{
  "model": "spectrogram enhancement model",
  "dataset": "struck, bounced, scraped and rolled objects made by modal synthesis",
  "train_examples": 78125,
  "gain_aug_db": 10,
  "noise_aug": 0.01,
  "n_mels": 64,
  "hop_length": 160,
  "input": "log_mel",
  "win_length": 512,
  "task": "enhancement",
  "loss": "l1",
  "arch": "unet",
  "norm": "groupnorm",
  "activation": "silu",
  "weight_standardization": false,
  "pixel_unshuffle": 2,
  "widths": [96, 192, 192, 192],
  "blocks_per_level": 1,
  "block": "bottleneck",
  "attention": false,
  "upsampling": "pixel_shuffle",
  "init": "trunc_normal_002",
  "residual_init": "scaled_by_depth",
  "optimizer": "adamw",
  "lr": 0.0027,
  "beta1": 0.9,
  "beta2": 0.99,
  "eps": 1e-08,
  "grad_clip": 3.0,
  "steps": 26700,
  "batch_size": 256,
  "epochs": 87.5,
  "lr_schedule": "step",
  "warmup_steps": 5340,
  "weight_decay": 0.02
}
Rows from block 3 of a small spectrogram enhancement model, named by matrix and row number. Rows with one number belong to one channel. Each number is 128 + 32 x the weight over its row's rms, rounded and kept within 0 to 255. All counts start at 0. Numbers have three digits each. After the name is the row's rms in percent of the matrix's.
After each channel's rows are labels from the 100 clips, of 14848, where the channel reaches its highest value: "strongest on" is what is common among them. Only what is clearly more common there than usual is listed. The data: struck, bounced, scraped and rolled objects made by modal synthesis.
# convs1: 3x3 conv (model.mid.0.convs.1.weight, 96x96x3x3, each kernel summed), inputs 0-95
# convs2: expand pointwise conv (model.mid.0.convs.2.weight, 192x96x1x1, transposed), outputs 0-95

convs1.70 119:125169137130177189124160185137145163133119138121128129127125125134128182156120121157138121180209129156117138135224119131156160179179123128155109134132136185191131116129130125127173138132178167174128136185174149190170154155142168172141148145166136186143164166167137144141140158184138177173
convs2.70 128:116148155151136100097104102173118098076084186148105158147165088111105118115122170127114092095142109126157087143099154076116149080143141116180183072088167075178176182135172152104165150092123149139094132123097170151098118135132076103150079125124127129100086084103172081155167174117092171097
strongest on: striker: soft; clamped rod

convs1.27 048:117111126114146103119171154105148092103107080137124117096117147086087112111118079101149123131136116122118113128015165119138155134054133129101121176161188137142160130166146085174133149186134128127172153145143173126126167101089181176126121107073123086114076196077139094131088189103135123076
convs2.27 007:090090170218194175167182153157147150106166162108105145098164161166164195085141124179176142109106130099175112159135131094178190113146147111179180105121128057129172100142146138171147106133099177104136179112117132131142079110128111114122136147100098164076139139112109097157105125145103142107
strongest on: mains hum

convs1.21 063:120123122109131103119183155122164105117092080127118124112136148098107083104098097113159096121168100110131109141023147121150160127061120111091168164158159146154157130145139115141135148166142129140164140156142170145129179108103199206129134096066128091103099205064127103125092185093135147075
convs2.21 009:136090124160116148162136132107123144182183067093107115111105165135142141127176102150181150132089153146124183133160109173152136177132103085096077173151072182054091075159091123158122097161142146132153155168157091129134079114148186160127182161124104139132158146176050136130102058154163065149
strongest on: scraping; rubber-like damping

convs1.39 082:110108149117110108133159128176185137135094148118131148144120107131122096128081117137086069073063092139121065099059096108120088070057093085129191127129119119111139201125134217117111152114108150122144130125107111111117168124133195180144133156083151093138125182091114143141174144094139148095
convs2.39 071:151135086119157166171177164086131181173164090128145099120094176185186178147138097125140155161112156135131173115170108167161108168121119146092085150175099135092096091112080106178094087180144111132178132100161097114168147107138164171093171129144140128159173176157102159095095133171181091145
strongest on: one hit

convs1.25 048:125116117107142103126164149097149090105115074135090119111140159079084102121132100119132136148143115100115123158016166122126159138061131132096123196145191127142162130151169111148125139167142127128170119132141170126120182097099169173118116101078117082125096198075134094128054197104139126080
convs2.25 009:129116148145083095070077080139107039136117117123121126143135106073077079119137145109132117071123145167116128126121142114074146147124114095139137147095131167094145124136169158086137147082151129109083090170117133124080073172127144088155147136139086086103081076137067132166151066086091085180
strongest on: mains hum

convs1.55 057:122117116105133103121174152112159098120101076133097123108146155091095087109111104112147115135154107102124112157023160124141161138061112118099153175137174136145162135144153114135126149171144131132167127146138170136125182102101190199125128091069118081116100208063134107126067187098133142076
convs2.55 009:145120116129095118094101105096116071183141071116143109120098140106112105125147101089132145094106154177096170124154120155083122175110087098101082168141105192049115086120125130116103127124158113111126073153149102103105083164140174135129176131125099093145121110154044151142108045110145044202
strongest on: rubber-like damping

convs1.33 083:112105150116109110134157130178181138130098149124133147145120106133125096134084124135085071068064096141120062099058095107119086070058091081126192119131121117105138207128133214120110152110110151124140127124107110111119170126142195180146137155082147098138126179093117142145170143093136149094
convs2.33 073:153136086119156165170177163085130180173164088127145099121093177184185176148138096124141156160112156135131173115170108167160107169120119144091085150175097136091095091112080107177094087180144111132178130099161098114168146105138165172095172129144140127159174176158101160095094134170180091145
strongest on: one hit

convs1.15 113:127175140124177191123168187136152160136122131121125133128122125136134181148120123158150125179218128151121140146219122135156170181170123129151110138138138183184138122134136131124169139136178166176139138180170153186165156156138170179140150139160140183141165171158143143145143162184140178169
convs2.15 128:119150151149132099097101101171116097076083185147104156145163086109102115116124171126114092094141112129155090143103153076118146081141137113179184071088167076178176184135174151100164148091128150143092131126098169151095113133133078104149079125123128128100085082109169078157168172121093169099
strongest on: clamped rod

convs1.62 057:116115118112136105118167151107156097119102073128100128115134157096098091113106097118151108123156098101121108146017158117152157134054124116097155173156168143142159125137149115146131150175137132133167139146135172139124180097102193201122121101062136084115098208069135108125078184094128139077
convs2.62 006:080127077115102139144108135060108147174144089106131100092089132111124114079142128160112134166126150141078180134192118165178098162124055074101085158131103180057104113122109102139120079146170122143125138168171104107129085104136184162113151148089122146131132136166122106125143060186184058160
strongest on: rubber-like damping

convs1.19 116:121170134123173190117164178136148159136117133114120133126123118137127181153114127154137115185215129149113137140219119131159164179174117126154118133130136182188139114119130139116167141129179166176138137187171149186168154154146170177141148150160142185145163175159139145146144159186141180172
convs2.19 127:113149153147136099095103104171119099075082189149107158146165087110103117112121172129109090097142109125154086142099157074115146080145138115181184071089169073177178182133173150106165147094123148138092131123096170149100119134130076103149078125123128126100086083103174080156168172119094170100
strongest on: striker: soft

convs1.82 119:127171140125173187131164179136149161139122138126130136132128124134132179155116122170140120175207127154118139140220124127159163174172128134153108135136133184194135110128135131126170136140181165175139138183173150189171156153145171175142143146167146185141163170168145146144143160185138177173
convs2.82 128:117153149146135100097102103170114099075081188149105157145161085110104116114122172127110091097141111127154088141104154075118143080143136115178184068088169074179176185133172149104164146093127147144093132125098169151098117133134076106148077125124132127101086083108176077154169176123096171098
strongest on: medium

convs1.60 055:106120113106134101117163147104152091111111073128093133121125143092081089109108111105150106144166114107111114152026161115156158142055121123115146167144173147151155109135150112143135156166140139140174139156138177144132182094102185195133120113061127092123090211068129105132070187113134141077
convs2.60 014:066142153096128100077095140130126124080086205152130157148141097084088100070096187170070093141160110087128086121096180084113100090163127108160181075108169068130178178129164121142156111122102135110098131141107155116132147120106081130150089138112118132097101103069201092147173156136137145121
strongest on: rubber-like damping

convs1.22 065:112116127112124100117169149124162105119099085130120127117133145108104076106095113109153087106160102110120104143019151112156154129051116101106166164147159154151147133134138125144132154167137136141158143154132159142133180100099210208122124109056131088111102213071130108126097181093132150071
convs2.22 014:102138087096165165150166167068129194169147108123140115117082164159170172100114129156106138182130137110118171109176129159168085151143097111106093126154103128082113115112095087183108065178132110120154142110164108102164146098132152188091147144117138131139162167139154114103121140191206082130
strongest on: rubber-like damping

convs1.31 046:104113099106177153112179176089122119095123076128097108103104134083088145144114088161149129194194112130099128145119153127143173173103123145132092174159183166163159099168159084159157149175160151143177151173169177161153171132103180194127128116110127137127114202112140103132098191154143148122
convs2.31 036:095133160155136108104111109173128095069098206137113153135165100106101120095126172138114097100135106121149081143100161060119151078141131110187206071089166065166199174135179145109161147089117151118093138128095165137108110138122078098148091128117115135092095093092164089161166149113087164104
strongest on: mains hum

convs1.77 122:126172139127172188130164181137151161138124136125134136131127127135134183152119123165141121174206129158121140139220123128156162178177127129156105134135137188192135115132136125126172137137181165173140139185175148189169153152143168172143147143169141186139162168166145145142144163186135178173
convs2.77 131:119152150148135100098102102170114098075082186149103156146161085110104117116122172127113091096142111128155089142104153076119145081142137116178183069088169074179175185134173151103164148093127148144093132125098168152097116133135077105149078124124131128101085082108174078155168176122094171097
strongest on: medium

convs1.89 055:115122122109133104115173149105153091120104071131098130112136145090089088114109111114145117131165109102126117149024160119153165142058118116096147168153164142149161119131141115147125156176132130138167151156135177141126184099104189198127124110064125086128096206066136103128067190106136134076
convs2.89 008:066148160110106086057071112116115106106076175144132148144136087067073084081117180167089098129173126104110112132112165094097104099148112090159163095094157111116167179129175130131160123099143143121081114166111157122116111119130100130156101137119107108102080082098177088160176136134139110137
strongest on: rubber-like damping

convs1.80 056:119117120118137106121181149108156099124097080130104133115137155097097088113111099109149102119158107106122113142018153114147164131062120115095160170145174132144156133134141112142130163166138131127166138143139166137130182099110194201131127102063118080106094211063135113123081193091130139077
convs2.80 010:143118097124113150155130138078122135187172056105129106107079165133138130131153095116143158148095134160112193126175109177152119178119095105085069172152081191059096072134085110143101094159148125141153117146182090115130098108148186168105173151115115130154156153171071134119095064153180070158
strongest on: scraping; rubber-like damping

convs1.64 117:124167134120169187129168176135146158139124135120123137132122120132128180152114125173135119181207128153114143138219124125158162179174121133157110134131133183190133107113137135121166134130180167174136134183173147186169155152149168179142143149168149186142167171167144145144145160187140178173
convs2.64 124:113152150145134099096101104170116100073081190149106158145162086109103115111121173129107090098141110125152086140102156075116142080144135114180184069089170074177177184134172147105164145094124148141093131126097169150099118134131076105148077125123131127100086083105176078155169174122096172100
strongest on: striker: soft; medium

convs1.95 119:124173141127174187129163179135148157143120137128128139135128122135130179155117120170137121175203126155116139138218124124157163177176124133151112135138136187192138110128138131124169138137183167173140136187174149189171156151146171174142142147165146183143162171167145144142145162184138179175
convs2.95 125:116153149146137101098103104169114100074081188149105157144160085112105118112122173127110091097141110128153088141105154075119143081143135115179184067089169071179176184133172149104164146094127146144094131124099169151098118133135076107147077125123133127102086083107177076154169176124096171099
strongest on: medium

convs1.90 055:120119117116132107131182148113158100124101087133095130117143153096102099116121108114145106126155097103121114146009157114140165131058113119094163181140177140136151154142147120146130150166139125141160135132134160125123191098108188196129127104064121078111103212067140114118076196091138135073
convs2.90 017:167128105123098134124116118088118114195161052109126106126085148118124112149149093105145159122107159161116189125168104180120113190111106112076064179145086195053081077135097122123094111140157111133139096153160090121116097135146184157120174141136120108147137133174059162125096074135161057176
strongest on: scraping

convs1.12 064:112119122114127100122175152129160111125095087129105124116144150113117084113098112099146092117165100109130104148017150124155157127053111103103169168142153147153159144141139127142130154153145128140160134148132165137126182102114206211129132089063123085110101209063129116129082177092124149071
convs2.12 016:153135090111123145131134135072123137195153060119146104118081160141147137133140090103128159142106153153112189116170111178124097178116093110077060164162088179054091085117091109150091098163152105123158102126170093105138115122140177182110173133126120110169154152160076154108093086148193051167
strongest on: scraping; rubber-like damping

convs1.93 103:121165135113179191120169180132147155128114127117117132124113112122123181156118120167133124188210126151116138132220119127151167177173122131150108133133139180187140116126133132122167144136178168176139140182174152183169156157146170176143145150165141183144157173165143140141149167187142173167
convs2.93 109:112144154152136102100105104173121096074087189144105156142165089111105119110124171129114092093139109126155086144101155071118150080144137113183188071088167072177182179135173150106164147092122150136093133123097167149099114136130076101146081126121125132097087084103169081159165166117090171100
strongest on: striker: soft; clamped rod

convs1.86 116:131176143126178187131165183132151153144127134127127137133127124134134182156123119172142122175210126154118139141220129128155168179178127136150107135135136183187140114130138129126167141133181161174140133181171147187170154151145169176145141146165145181140168169165145146142143165180142178172
convs2.86 126:120153148148132099098100100170114097076082185148104156145160085110103115115125172125113091095140112131154090143105153075119145081141135112179184070088169077179177184134173150100164148091129148144093130127098168152095112133135078105148079125123130127103085082111171077155169173123094170099
strongest on: medium

convs1.4 099:113159131115177187113171183136148159124115120114117128119111118128126176152109114154140114185217123148116132136210117131155164181164115123153119132142144181191149124135132135120168152144177172173152146185172156181167158154136177182141144142155142184142151179161140135143151167186138173160
convs2.4 107:112144153154140105100109104173122098074087190144107156140164092114108123108124169128114093093138109125157087143102155069118150080142135113184191069088166068178184179132174150107164147093122148135094133119098169147101113136130076102145082126119124130097089086102169082158163168118090170101
strongest on: striker: soft

convs1.75 097:116154128110178185118165171130142154129120128118116135127111102124123174154117123175134117188207122148110139136220125121155167179163120133153109134132141182185137112121139138117167139133179167171143139184173152182169157148151173182144141156164146182144160179161148144142150168192148178167
convs2.75 103:107148152144137101097105107170122101072084194147109159144162089109103118106120175132107091099140107122154084140101159070116142079146135115182190070089170072176183183134172145108163143096120147135093132124096168147103120136129075105145079126120128129097089086101177079157168170121096171101
strongest on: striker: soft

convs1.52 111:123168132128180188121161187134144167130119131119128126120122124131126184154123118156138126186208132155116140139222120134155164182180123127153106139130138188184138119135136127122172138132179168174136133185171150187167154160141164170136148141165133185145160167163142136140137160186139179172
convs2.52 122:118146155153135100098103100173119096076086185146104157144166088110104118116122169127115092093142109126157087144100153075116151081141141116181183073088166075177177181135174153104165150092123149138093132123097170152098116135131077101150080124123124131098087084102170081156165172115091170098
strongest on: clamped rod